Rows from block 3 of the text encoder of a small contrastive image-text model, named by matrix and row number. Rows with one number within an expert belong to one neuron, the router's apart. Each number is 128 + 32 x the weight over its row's rms, rounded and kept within 0 to 255. All counts start at 0. Numbers have three digits each.
After each expert's rows are labels from the 100 texts, of 14848, where the router gives the expert most weight on average: "fires on" is the input token at the peak. Only what is clearly more common there than usual is listed. The data: rosettes with rotational symmetry.
# router: slot weights (text_encoder.blocks.3.mlp.router.weight, 64x256, trained with AdamW), inputs 0-127
# up: expert up (text_encoder.blocks.3.mlp.up, 32x64x256), inputs 0-127
# down: expert down (text_encoder.blocks.3.mlp.down, 32x256x64, transposed), outputs 0-127

# expert 19
router.38:184139118100131126103106079167126122082076167128115136160082128103083142100169174168154157139091167166167123111068109172129189141148115132167128111129120136126159079125133142160145113080137176170135167148117151132127115180151159128166106081158147115129126097145155119104129161204117160170080108093097165160139124150162102160140150104121186128113062135111148161150143181111171170137128
router.39:139138122102149113179165116121171109137116186069105146131145093129118124137130141110128115181150121102124134158108113207200145131119102136133101110166089178109154108108148127142158113114144195154163170160083124085108092180162127097158087108110123139171093181162094065097143165179118169187164130116155162145118188147118049145193154123155191167118122172156148181177139177067184182127153
up.2:139159084113140094035112126137107115124109121066138127174086091098095146062110127159095114127106142136150187085080107202135167145127128092133160162118105071105138131126081123167129117144120132144111171136143124197094136108116148152180124126102125173108160107154170152151124218095106130142081117095132085134155101126121108167152151128096131186124117154147165133131116141159160178136159
down.2:146117182133110137133110125140149098135097106121156082155163117178131121089100213117135154167127183128168117114151159152089157176163159163114128174126103181161144133156061145128105128102112155147083107145124199080109135134187141138148149157177127120136152113115143138121099118138121169121096093164101123117131096156221120092173103093021209095092115181120063137160114159141173162181179
up.3:154207130102102102024091142101106097048061077153112106117128105155088136069111151116092187128105151136177137123112121163163154107100177111112107106195085144140118173136084080163130149133169115100120173143162163085165162108140146134176115098122114154157107073146153128129082188115158108184120110087175127155105112119162099167122175132072127085173104145159151135190065144102140138174130
down.3:130147109114142084080092119170163118109088154110152102156148125102150112103169171153129116146114136134168164066111154154153110174132182143135137169111130113124147135174112178152147148080052128157120051108109098160150095105210119120150151108156135087096134147104133150117081141091051147099097131196106110104136118144163132077167124101133174124087111136090143133171109136139127100195176
fires on: "vivid"

# expert 6
router.12:155126165170146114164108112091141165152074144109069100121112158127162160083148140134109104093083110171099119196078114156176124133147080149131135109109106156137115082149132144108161087117123130086109112167088127076129090115079125097082067123104141062206140108173133101108140075122121141108062094078155116127172174103159146127151164077142182126108106129099104114086180136064124165076080
router.13:148125198173116088123124168118093125155100104129170198169157123087142117135108131129155130090158152143111077175147140172146185141164150151144168213128135142138137149152130125098106166137096147084068136134138112120153166172197090135106083140112205090105073152128050165153135133094139186109162133199160131121115131134166122162141113120162095077101173139150105185178083125142166160080139
up.2:147168123196106126208085125181160148167143145119141149129143119175096114199153160103097131132129162185142096150137176205156122118132104140119147128158118164146117091073091099077106076134109151092154105141121126172165143209121145079104123177157145106079072151126153112117146151061138130115175123153128081142119124129133163169149089087148090092102133141181127201151168127151099139037122
down.2:116105119130136079107158135115166108094151119153105095100138138122193124081141057117152143093141083089138140067158139076105137140140151125127139133090142127099146149208131136151092150086150119086125103104160082113073131090083107163138127116061054157126171091098108109126076144186147114128057176150159143117133142173200146081106225161128104149148136128114101093105104116089127146134128
up.3:116056146140171123082211128111122144158143157156126192177156117142134141193116128156129158142162121082155107162151125127141199132102137176157118154108178103134122195099108145140136146148126127099175131144124118104137103158123070141138069223153113093154125130147055117148088119106075148128175111208151157155106103125114105101126146167153057077133214099112053120126118112179173151125084
down.3:139150182128129101098058096098124149134127130155181102073161088114114096062111121078115097131136132155151088097120101171098090133113116119084192136190106130079195068081085064103104090140123124086105096147155077045131103177134163131142097069105122117135112145124109147138157172048103090179051104126141144091176129097150130138135127093097143081168079155155133142121071187094124134087155
fires on: "rosette"

# expert 1
router.2:170171157140127172121201097138120133151148187119137167147111156115132107166164132129124112138142096126081132167152139151175142136140136135086033110109128160100147144085112180129095162118136193167105137124138135141146102169185147091154101146152158131190108160107124187138132081195121122160174077112106162117124105138142171130178130147161179143087162175178122115119155132131114178057092
router.3:162186100139157117226146139120168109096109152095064129130085124158129115173154196151139091161157127164103143132123128144156137145139106049138092119165090135105129079151158164118151095155096158132113208153142097099168076141116132099147086148132142111139105132182092136108132103166158188172134119094122191184159171153114102163132136171192190158092128162162142150131113167067187166120107
up.0:086095129082134147112175128122201081096120154166077132065107117133104087097159130140149080119140144130154168164111108170180128096162123125158189092117146171101164190145103153163150141087130204147174155165106096101195178098098138142074104098122143131156134070122155043115104109133156112157123140133146121065110109116112112159128141158134122164140114126124138093107133094146139103171000
down.0:158116173164109114163137126133111127128065069132088133148184141113125135172104166166146106155102175149123100095083167097135059162150128095119125217145091154092061070106053148137120109161084160148165115121146120121128169141095154126119141128127121068074125103144195191106145078107068161127149124136131093169086125098128128101096166155124144047108110090040127117157139159075146119130136
up.1:172138081142178092079125143133132139158164061128109074055132113127162093107086143107146144152178119103192166094084134136089160156120144157079120149117084165173183157067134171100161120148205137160093144066123100145139080105132142194138100074139067143153133125142049109100135093188132128144118112099083109167132098069085149120098158109123125148134098106166145142121094161120153149158107
down.1:078147152077110177144129133190154129126157170109110102121120134137125118087136172175126098127163146153075157140134087107150122157134119101110047175128177097154094125198079122104111184066123100112156140174107133156191136130183161127150141146125132115072121152132124104104113119022128140030139094154122136123139177145172150173101140162136138096093193134106182084135142087086071090147145
fires on: "grey"

# expert 0
router.0:181167131122135091135093137110114077092108137139124178148173158127148071143145164153127106148108154191093109200063102119167135102099124104132072154172138081130136151082131152133099101143169157156082172113088124151134110180171109102138119125163173157183096137112103081114146179148183177195180151080099174163081117147141102158124142109061150160144148130160153136163133131105116157084132
router.1:129192138076119070123094102152117045115077093133126192176179169118113121114189112123186131133155114172136140155150145038151140132092183127105070118140111164146131168104137091165131157170114125152109163138147169149153224195088107113086135084145166163147108079156072128099161146131148082178101135100170137144091149091130077160135160094137091103178158178141120171111106121094131186116106
up.2:089145054159156131074160150162159100147137193160154118146059131150139116172157089081151131115140136148126103044171169150136157145155139094123116085130138142042157135131091148150151128147155135121149160140100136104098131120136085149127126190164164091112093122110133108084157150141054135143171153123057193088166152120170098101167127119074098185124095104098104094099158121129099177105105
down.2:184089155134161112142143146106076100165139079062118141137186068138099129140111084132072165113042149097120116163108139175130093093174158166140088099162148087140117118089173177153137097061163120131135163158135064141148118138156108118146081121145114102119121148132078142214098157107106110188121161095136153174056166159140216131150094099145104130143096149129046065088143159142173070163086
up.3:095089113147139115094151087098191114124137145115195175151125132112121196140117103157120181098167089073106118161191143136100159127114122105061107158059141113141093121109123151136162110160118107065150208141187138061151136142118112154067084160122117116100102189111176148189159167115130127117056125112145143128136109118104124132121123139121085105144163132151164112146146086108118102131132
down.3:143134118198083115085150111133092131102103153097175121118123138128110160205138114067090131177124176153133101116101132201123104124092136136171145122097170132158140128206066150108144146121118154079124131113157148150072082121148123170156124136145126115090117096059185120115150168099115168149161126155134151090127124147165155142145150165148144179136111113132045157134144191151137191161130
fires on: "rosette"; "warm"

# expert 8
router.16:138083157131142143148122173164115106101130176155053168134096155104117100123106094145085135098124138103103158086077150132153105123164115124099122166157136190136122191073100119120186044091184107175149135084142112167102099145175095154176129149141153119138161097129102094096067132140111104175136117146095118149136137130074173161111111100184143118120162227179150164097181130079113134054103
router.17:184149134117174115171170132149164116101064168145101189140118123072127096128139108103120127172161128097096162107086147121204153101164080113131070142130106196093162154093144113130154070114114098173125199131057095124086092194162159129160092093126160091173125124112130123117105120128185139143128126129141159160107130142103152184156133065149165137113118216192151174088145157059156158038138
up.0:132148166081103112137160113126108096130199153131137063084126122116112145104117115143150092186160216161126152101175158144116118131106141125138148132115099134106150067190086106131067124159181167130155061172128134139149153088120087177111097110130110161063117128148096123163118124161118135036066064115116089148189169130130118113120111164092116133132120113120107129136112152093138101075171
down.0:145134185122141134134130110101182138132092121141098117094149158124107117099188095103156149110082111118114116109099039150043155135123087146100075129129104149125064143134175116067111073109093142113145064091089135136182153173141123098137146109116185169105108102143121144117140156156184107172198138076142110043123080124109159143172147114195100113095112146126145065113141150117135088138055
up.1:090191110184158083107106124123098041149153139130145154090111114127130127145152172164105173074139202150210135126116140108110105148119112131128053187046101070098114108151189099161139148085169120123080161136158040118178143153134154141123112110063088163114081099119147138140108171170111162093103172070112107099125145092161113113119140123084169169132112119151135089139155133134062167127155
down.1:127137113165135130110070164119141100140179223053095110168159137109098064112113174169191216109047112132124155123160141183147104156160111105166068103085110080167108137125142141084176172139119149136162127137093202150092139137192147131110103103147115119150064119136135091091139133092173101173139098165166108126132110146151132152115129160097180228123112125129059150133114183112103191108133
fires on: "a"

# expert 20
router.40:166170083147175108129148134137167160135105124058092107146135157088155104132189160148098108117163132075131084155127133154186148105138112100163096160096098169108129134097152144094143124157156173144104177204121104151097095157156161075139122108099138112172116154148097140087117108164169190136150144139148180144140124186130142175153147090154212126155159180162131146132122146095155167143127
router.41:136154107191133145187138117124141108169164159090155112172139157082076169093095141151107119092106134146133109127139159181078161127093103116152117140159103077127114128182098082137107131196104165114081096135124091082116097105112176152149144087147094081138135098132152141142198118091106104078130071067081038185132096090111163184132120153081145140114121138154093156117171128145093142129160
up.2:102197097143134122154162097047171127097126074118112164105122102122088117117128130126134129116134153123099139101107145098196079147117130143129023140110090151143138114131089115100098167148067092197164144097134093194108087145125141118106160165084133201078132185111137093130178099107113141133094137125168144111084109160112167079123125141194183211172157129152172129142087180082123112151133
down.2:106129106083109057170138183119135106101087110095082132150123090068093121130078111130096088094126120179157131128121088164117120110181118130112110148123140124110128154141177130146085068108156152145095159043085074140153128157138095092144192113147112160087192138135195113135121081143187112168112128115165189104111115090142117168148110091127085120197105107186157132047144125188180120077104
up.3:169156158064096117122139110149100097092175101134232184128153171150153060150078118113120112124131150096122119177125124175103147086109149157092156102129121166098112163206161121121083074139190175039091149129086128095153091160148170087114113110075120132141080166122075130179154098087114154154088128050079111093108079102140128130148077203143179121127139116101108140127075131142108103114182
down.3:103150135147164137142123146186193137130138131145117170107092128019082107110133132149059153147178135125153149136110161110086169126154105117139150136112071062155123109061159152136126180146125132173121096155166147098120183051145116160107136147110092107183197134126150118143138141156115109067149145234181175130172137182184153162111100140124112116086080128189178083133163136083127159151065
fires on: "ten"; "eight"; "nine"

# expert 11
router.22:112156125101129169151134157117063163153114111122106171121184161112080166173106132154178171123138138162143184168133117156117169131116075074173044133160085114142124158150163148114103137120133163068101130126107071098203173172145120104096074134153107136127075103094086112131113072054159118127094172114086091196098128158152165121133140068120126119094180131115118125125078113121119138122145
router.23:178138144103160146131194087099194212180139150090139112108140145112132128154179176103120090126126126177103134185126127117171128143152122072150078109137061135102207150092101157077161131132172193135155133143117124147158111153112136087148073105129156113148150133106122090078148078141131173094125143122111096176158179184110099155197119110187170143096120120161118115131129133111117167124173
up.0:110141130119125148121149111117180150145144140144159076147146143076143142114174162175087090162120118092162134118145114110096109121152122086119179153153133051103108158156103123146126174163130144127098066069149100127073119054092083155132131083169106128131148086140135156114126097110182114188129115166112200101145169120152072120060108114097127118160141098137130085154105128166094069163150
down.0:154094071134127167165139132124084074172128133117142123129168156207121108131087083139160051138096109109142147142184096106145159190142161137178094085082125172188148070153145140115121134113122114073126097161164101139140135165142155115162105155139107145132042203128136105163147162161111145096118151137095065129130069176104149125169164152111131154118141174120128163162177098109148106145111
up.1:116168129138124099142144134137114107155131117060128075104093121169142091161095164163203135152114178130095113119147176137134130134145057128146100126160117116134140118181118119076135147131095144060123098149140189043139128058145107122096103091098122141082148120172141151190200114121171191161152082106130112138107155140125181117154132131147141085110161153083107120107212116168070124137100
down.1:177105065169135120088074100026079120145088136184164151149112154132141116068176119138160094096108174170086140133125168135117100128115169141064165120153103109097111065096158085123112147167150119099102093128172150162128079129113146099061121119175106123126157075091103141137135168099177165127157093172097133094122092155132131103133128127181110077140108085134120167102120145133120138062159
fires on: "pinwheel"

# expert 26
router.52:141071091135197085117146087078094128115084114142138165165102093133095197096076153131141182163113150101091090117084121207186145103208144116145108128154123142118170105143165152169166138125134214162093149133112112115111079142122081098144102147120129089120131144172091142116099163132090167130144126164173122130130210150122161134133153122187118095061112164145087191127171207096066165158109
router.53:085063108118196078092187081111065149111081087141147153162143053182082147127104137129181165141110207121126113129124125172176120084158185168196094104167140113115160140129165119171161138137106189138110129183135179135138075162108126132099136143078131073099149103170106123095129163143093121122144117152180131120138210145066173115169148120143120109081162135095090170134164172125132136181101
up.0:162129141115152170115092113206127092113122115097107079075113074142139177142147175167140120106103110133148115160165125088122136116191074121103145085127116151135130128132135143090137118096168159146073148097086116150067121119133157118156109158159137109119130112182130136116062119125149111148109126150174048110122112190129121100147136169141179164147098129169142138164101144126155158117121
down.0:097160121141145088133149152096109139108163119108116132152181169110111112112080131125145160167142085137167161161084138140102130130122152137143110164176131082162148115051061122110121130119122169157151121048180146143171113172116162141088176136126093137126209128037146118162162124123132145092096128180083159133088101078156157131056043138081132141072121111145117105190196120152100116151168
up.1:129150133219171121155133180134116141122121114126144180089148088107067158116136122155147081140088147116140116141150099131160108076092154161169123125117098017104140062133122132100170063196112121094113119146131177181102105120113131125099137159145172106118077095115122154068162173183131137100187148158142169157138169155098156157156175094134163139087147115071079142140186135154101138138107
down.1:123105086086199081108152092086080125087136130207104093128148125150111150100080120113101145084137165112110111174140136169204154164149108129151106108165180166111161164078115137205098206100168148158178149144139150086119094162098151072163081111099087093115143151129081119128116123108078118168148098113111159108124150156131107122087136098118110122133143094126168090111128143075100157117178
fires on: "pastel"

# expert 9
router.18:139117134088156108126098114111089091161128105125108066112143132113111164172161104130133183132129147114074119097193154150187149076133126137130090119083170123121195145099129092178178164160096202131184106128126156111165152112078083154202080108101137057133163087119184155158077151146140141143118139136112158134135096070169119140185118161162124120118165113106123152184130092101109107171112
router.19:159116104135134091135139168077147092133128139102086122116121136126146111173145134140180125137127133131130105106069130157185184118156152101137088166122099167069166086134190162083127196125138109168090151166130093138141042150141112071153081104126094135150104164152104197115143107127167168127121116138106198195178082147170139150166143118121190151107124195151174144128152113067124156118132
up.2:098105109129162173143137147078086089167110108096096186107128114134088171145081159103167079143150108124119099091155111125106139167131159078147137142154113109084102134137094129113109119123081138144129106061117098097086143161167097144154140105185158087047117154154065095136058100106127208208137117165176113108119185097113112115170105178068083055182134151104149152112130116164134086082175
down.2:129114123201146164097090094045094129127160089108117124163178111076149084148123161153100175133126107116131116098106096153156106098177111198107178092097130063203142110103105102121153174143103128132107165093121133139145153108148128088127052141090149062142132135151173098117152184134086088110136117090116194129115122123128131108112090080117181139101141113096120155118141153123162116166086
up.3:169194166123115082161182164108150163117104172124104140198116106165109134138142099103097108108154173180117144144132090102116113128111128098127107155109078102147082115121098162120123178120164120128105078141105130164132174172088122167159120076126134080151176141108094138120115137108076135135105109102127110128097096139148119142134141072107136204189076145123118096085215164164190113108113
down.3:138121081115133098115139084102100128123159126105097139108154146137174127108174156132086136127137153132076127157147162135111137097106104099164132106176110208051128140160102142114121063171118165127074171122141155065153175163149108165109112119186133114074123119130110175134133128148177158168117127143078180094162137082095146149145152151159184126143163160149152117147158146171075127126192
fires on: "rosette"

# expert 12
router.24:170126113143145087179103118122118173103156165113103205188149168133122162165158200092139134143131117164108159131086071146192126139152154125152071141176083160141169114165124159130143157096144123187106187159125108145094090173167190090121149107142148141125158115202086142163098108124100105112121118163143128145136185145113116184182200076170156129117155157158166104103081151139105167082062
router.25:186127168124192107165122069116149082148150172128168214141101087166121144142166170115137162147104153120109114152119065159222095140171137143143107125157126153133183100117103122124108125148129154158079110156086144159110127170173173073143121051113164138163161125145089146110107154171136168130138105144119176196126128138144110190144183097126184160138155154118118117106106162092146160126144
up.2:127085132135171181079154160116159157132128107171155083165168116176130133101098063076149138103134170117134135188130166134169172174120134139139096078087092116077153163095140100114173116133072151123096149110095122175081124138124146161140147189143150133133114080157072151066094115105109179196154121115103161113120150189164155116127101142091126139144100170135120140119135191077167091142082
down.2:164184123171067117127165165167122161078097111147143079113104148114134161134147134075066056143138147158094165145169147136091118126121118112111160171054105105162139107133115128159161123185116070153107173164089146083133156086168050104149086131195099095088162166203115096176140083176122158175132175120175136137134112122112098123113140102059079078128112158150101093167174117136140131177138
up.3:116087143106103136137123169186152149137137159177117152208099144143102147147172104151161075141137140145103108075098138120146100110151150148157158118148136113152118101086140114112159058100146199083121120121123117232143157165093121119244078114169170116063141098109128152084170151103124072105132112139107140085131109174151108092120125150103162162145149141141095186160171093140168171109077
down.3:153186073120202092132065092153169162144089098104105155052136185106098157140149128172122141096149142107101155115136066159112136123112133132106140138087122118131095154095095130133176140143144122162102160160148114075135082139106141114125131121144098114188081108122128050114128131141093127064119129172135084183156180081102155132109138127128090165104117066160157100082152085143147110192147
fires on: "dark"

# expert 13
router.26:157096160131145166145170143103146137174165083114141153113090125085109184100158172138116133109113131110144114127113114159122142100164130081100147174114096083081133098179125168094116117136188166141105158123146128108120126130103141079095124101046155133144089138127099156109135128085153131117212159055107127140158172130190185144117101133076161158141076093132162120115134200118134124156163
router.27:166096133127168157212164134150130171215104126135108086115113133163096067142176108162079116168108101121104105117199104122111151132213117115101151160098136142149120123078089092096102096072085086072151143089117069142090090144080105159155108122165151146135105100130061129118128137177145183153154060154098108151151138168125123159118117161133154129156131123151134169173177086096166113074084
up.2:120111135092164144172115039151052093142090111146104140109154146188141132069051103096106123181140141195115114082112145093166150112149162104177112090151152198124167133140140112128114128125144095082130119168141160193106149162096184173139131110072122127162133134107062135152051109137105147135134170126129115129085160114148140116127094110100082124096152144095130107182119168106134117135115
down.2:119151120132171209129110145072195167139189121152127120110153122113105119165131104141097158123118112072186160183102153182113140115097123123050164125088096111138096166156135166112116119160137148121165186113120130101121158129159155077121167105182127136065130108125162136129140087153183111136132137147100103097161117142169101082183198133156141116068149098160098172106099106166137081154105
up.3:139138097131112140143102164172096102153112079101117175168078132087140131103159155189180124131138086171130098149148186136096242109083136128127149128124099127149162124146102113041132123101159126086114117104187098147136151107126089137116084129138130143166119133094109071109075078159141115142128150126078118120066117175134159143078120104086142162099090109120144126156111123170100152163146
down.3:124111114196189133125128097112190181141106167121149137144092161092158173075204161126119143146118141166092112109144173084155125148171135113123129090109103082104082138141125166120172192155120150180085114119126088106187094122041120108106163169136119122123129101198151175116157153144101115150110131141133161167144140099143141085150116165083134154129107149154175108140095138131153172165132
fires on: "pinwheel"

# expert 29
router.58:113152102140145083144153134137133136082109091094107095083162109097127075140078097137124188176153080183144136115130124158092136102181120091115128141099144121143158078115101114080161138149117126129170143119142192086118150063048128142078133103121043113112133167073111056196082097122123085117109165123156180180094116148087042110088164099106115096088153103083158113147098148149097093136119
router.59:069152154153149107107125130124179091100052118139090149166174061172050127191092086140173124113174084122176130179126122100159127185121091139116123147120146087084091146118145126121136151191086159166135187140169186093124122091173167127065122075105084140211066123131127120132104123121134138136116118098123177161126090122099123130075165080146151080134169126126122126107151172059132105074115
up.0:137115141137114156138113128161112094098138107176112149131110120065090143100101193158140121177181122100122098127197071153081127114104123130082133151099131112173139160092111131185114126154165129110143104090081117104142101121130087145093111140070081095083137208136178133107120135043168090099115169077107140132100078093235117098128107182102133157116111117066125159164105135194170111154123
down.0:098141090137110150123195158083161102163143171146045148100147107127162120200128111124106182096097132101145180133122162121149137142085112086167162092164059176118146130155138096127168151128175123079090169163132127113129133123122047137191150198170163181153128125067101116146137150142094111109133159122121143102116133208077097135147095115165120154155161104157122150145133099092140068100115
up.1:187118115102098079116138106156143139157134084149161123135118055118093138135106116128138138102117155108120189107089114141146172133064149161093187123159131098123081194204125067168188148134151177080174088134111118163137122187131120119173134107125193120057136163162114174135103070100100121164103095107116100138098112135150124082113146137137149084053128135075073145091139175097138110184190
down.1:104132147088123149135119093115158140175160112111142103095110199144110179174158136160143093135115162173095096142149117133148118112112065173105076157137115128181144103143118121160087094185115148155140129155139089169137106077121213072108140088150124189116142156147070162183101157177134109094201152132085117122060141086109156139154044068184152160166094097138131159109131087159160183122139
fires on: "a"; "five"

# expert 22
router.44:158121174095173098116101101105126082138088135137153140162147186058130102170143150145135109114183083118122140124154128090159138137077111138158097132103070163127164099103160145104124149165110079158169136169095149137097093174110127149111180122124129074142168164155102129124188133180127166093104162131106124179143122163095107149098169175125128158116113121130119162097175161147172123099145
router.45:165147151099181089117126089107146123101113119135140145128148185098112122174175157106126155067176106096145126132141112167127146106105143124136096154139037098172141015109136094083148113144122095158148188177103124112121168112158093145092181102106113066136116124122120132084200146149057142082116154114109119180158157177127052177103165118187124138118145121169099158131105125154178119145126
up.2:126149132185104153113087131092090155106097158137153121163102154116161140129064101208102153094132164162143111181098121124117123111105104141137104224126122113147097155131125139144133160182164196081092165106131153088127094073124108181113142127156143095126100182064082109156116167140129152127112127089040125128054131079083142131110107139091143106174130083126127140126115148151137135068142
down.2:142158153118091062139156084151147135152117162178102115162128136133086164151079170135121174118096116076162088155066177139134164107146130147152156131084104151074148178101117188092183123094167206124131109104107144144119069056136110139131087154095138094178094163090115121143174140097132159117101119169131141205140129171145117125106080154145148100107132118087126095102180141121181195181205
up.3:105184097107146109124164094116080077176117078138086056085140101221102143102147080093155179179089123116108129133150163144132094071140163109174075052161189118148133099141132103177140178152132122146144117158177060144214100140141161168150117122111111123090156126153129151104094103148196087157145129147101126133113151165134182117128167155123088100098129173160096100096085116090090148149120
down.3:144128142112093140124144143145141168150129138146110139123140115105110072173129143130117134132151125086075095141089165143187136106131078101192147041097113156125100123146086107206064119199153162111123095026147162110146143149119096171146073119177129117153114119130125140210124126119136131098125130120104134132103112099123128106111144103146141096130171102081112101139122098196134119103077
fires on: "rosette"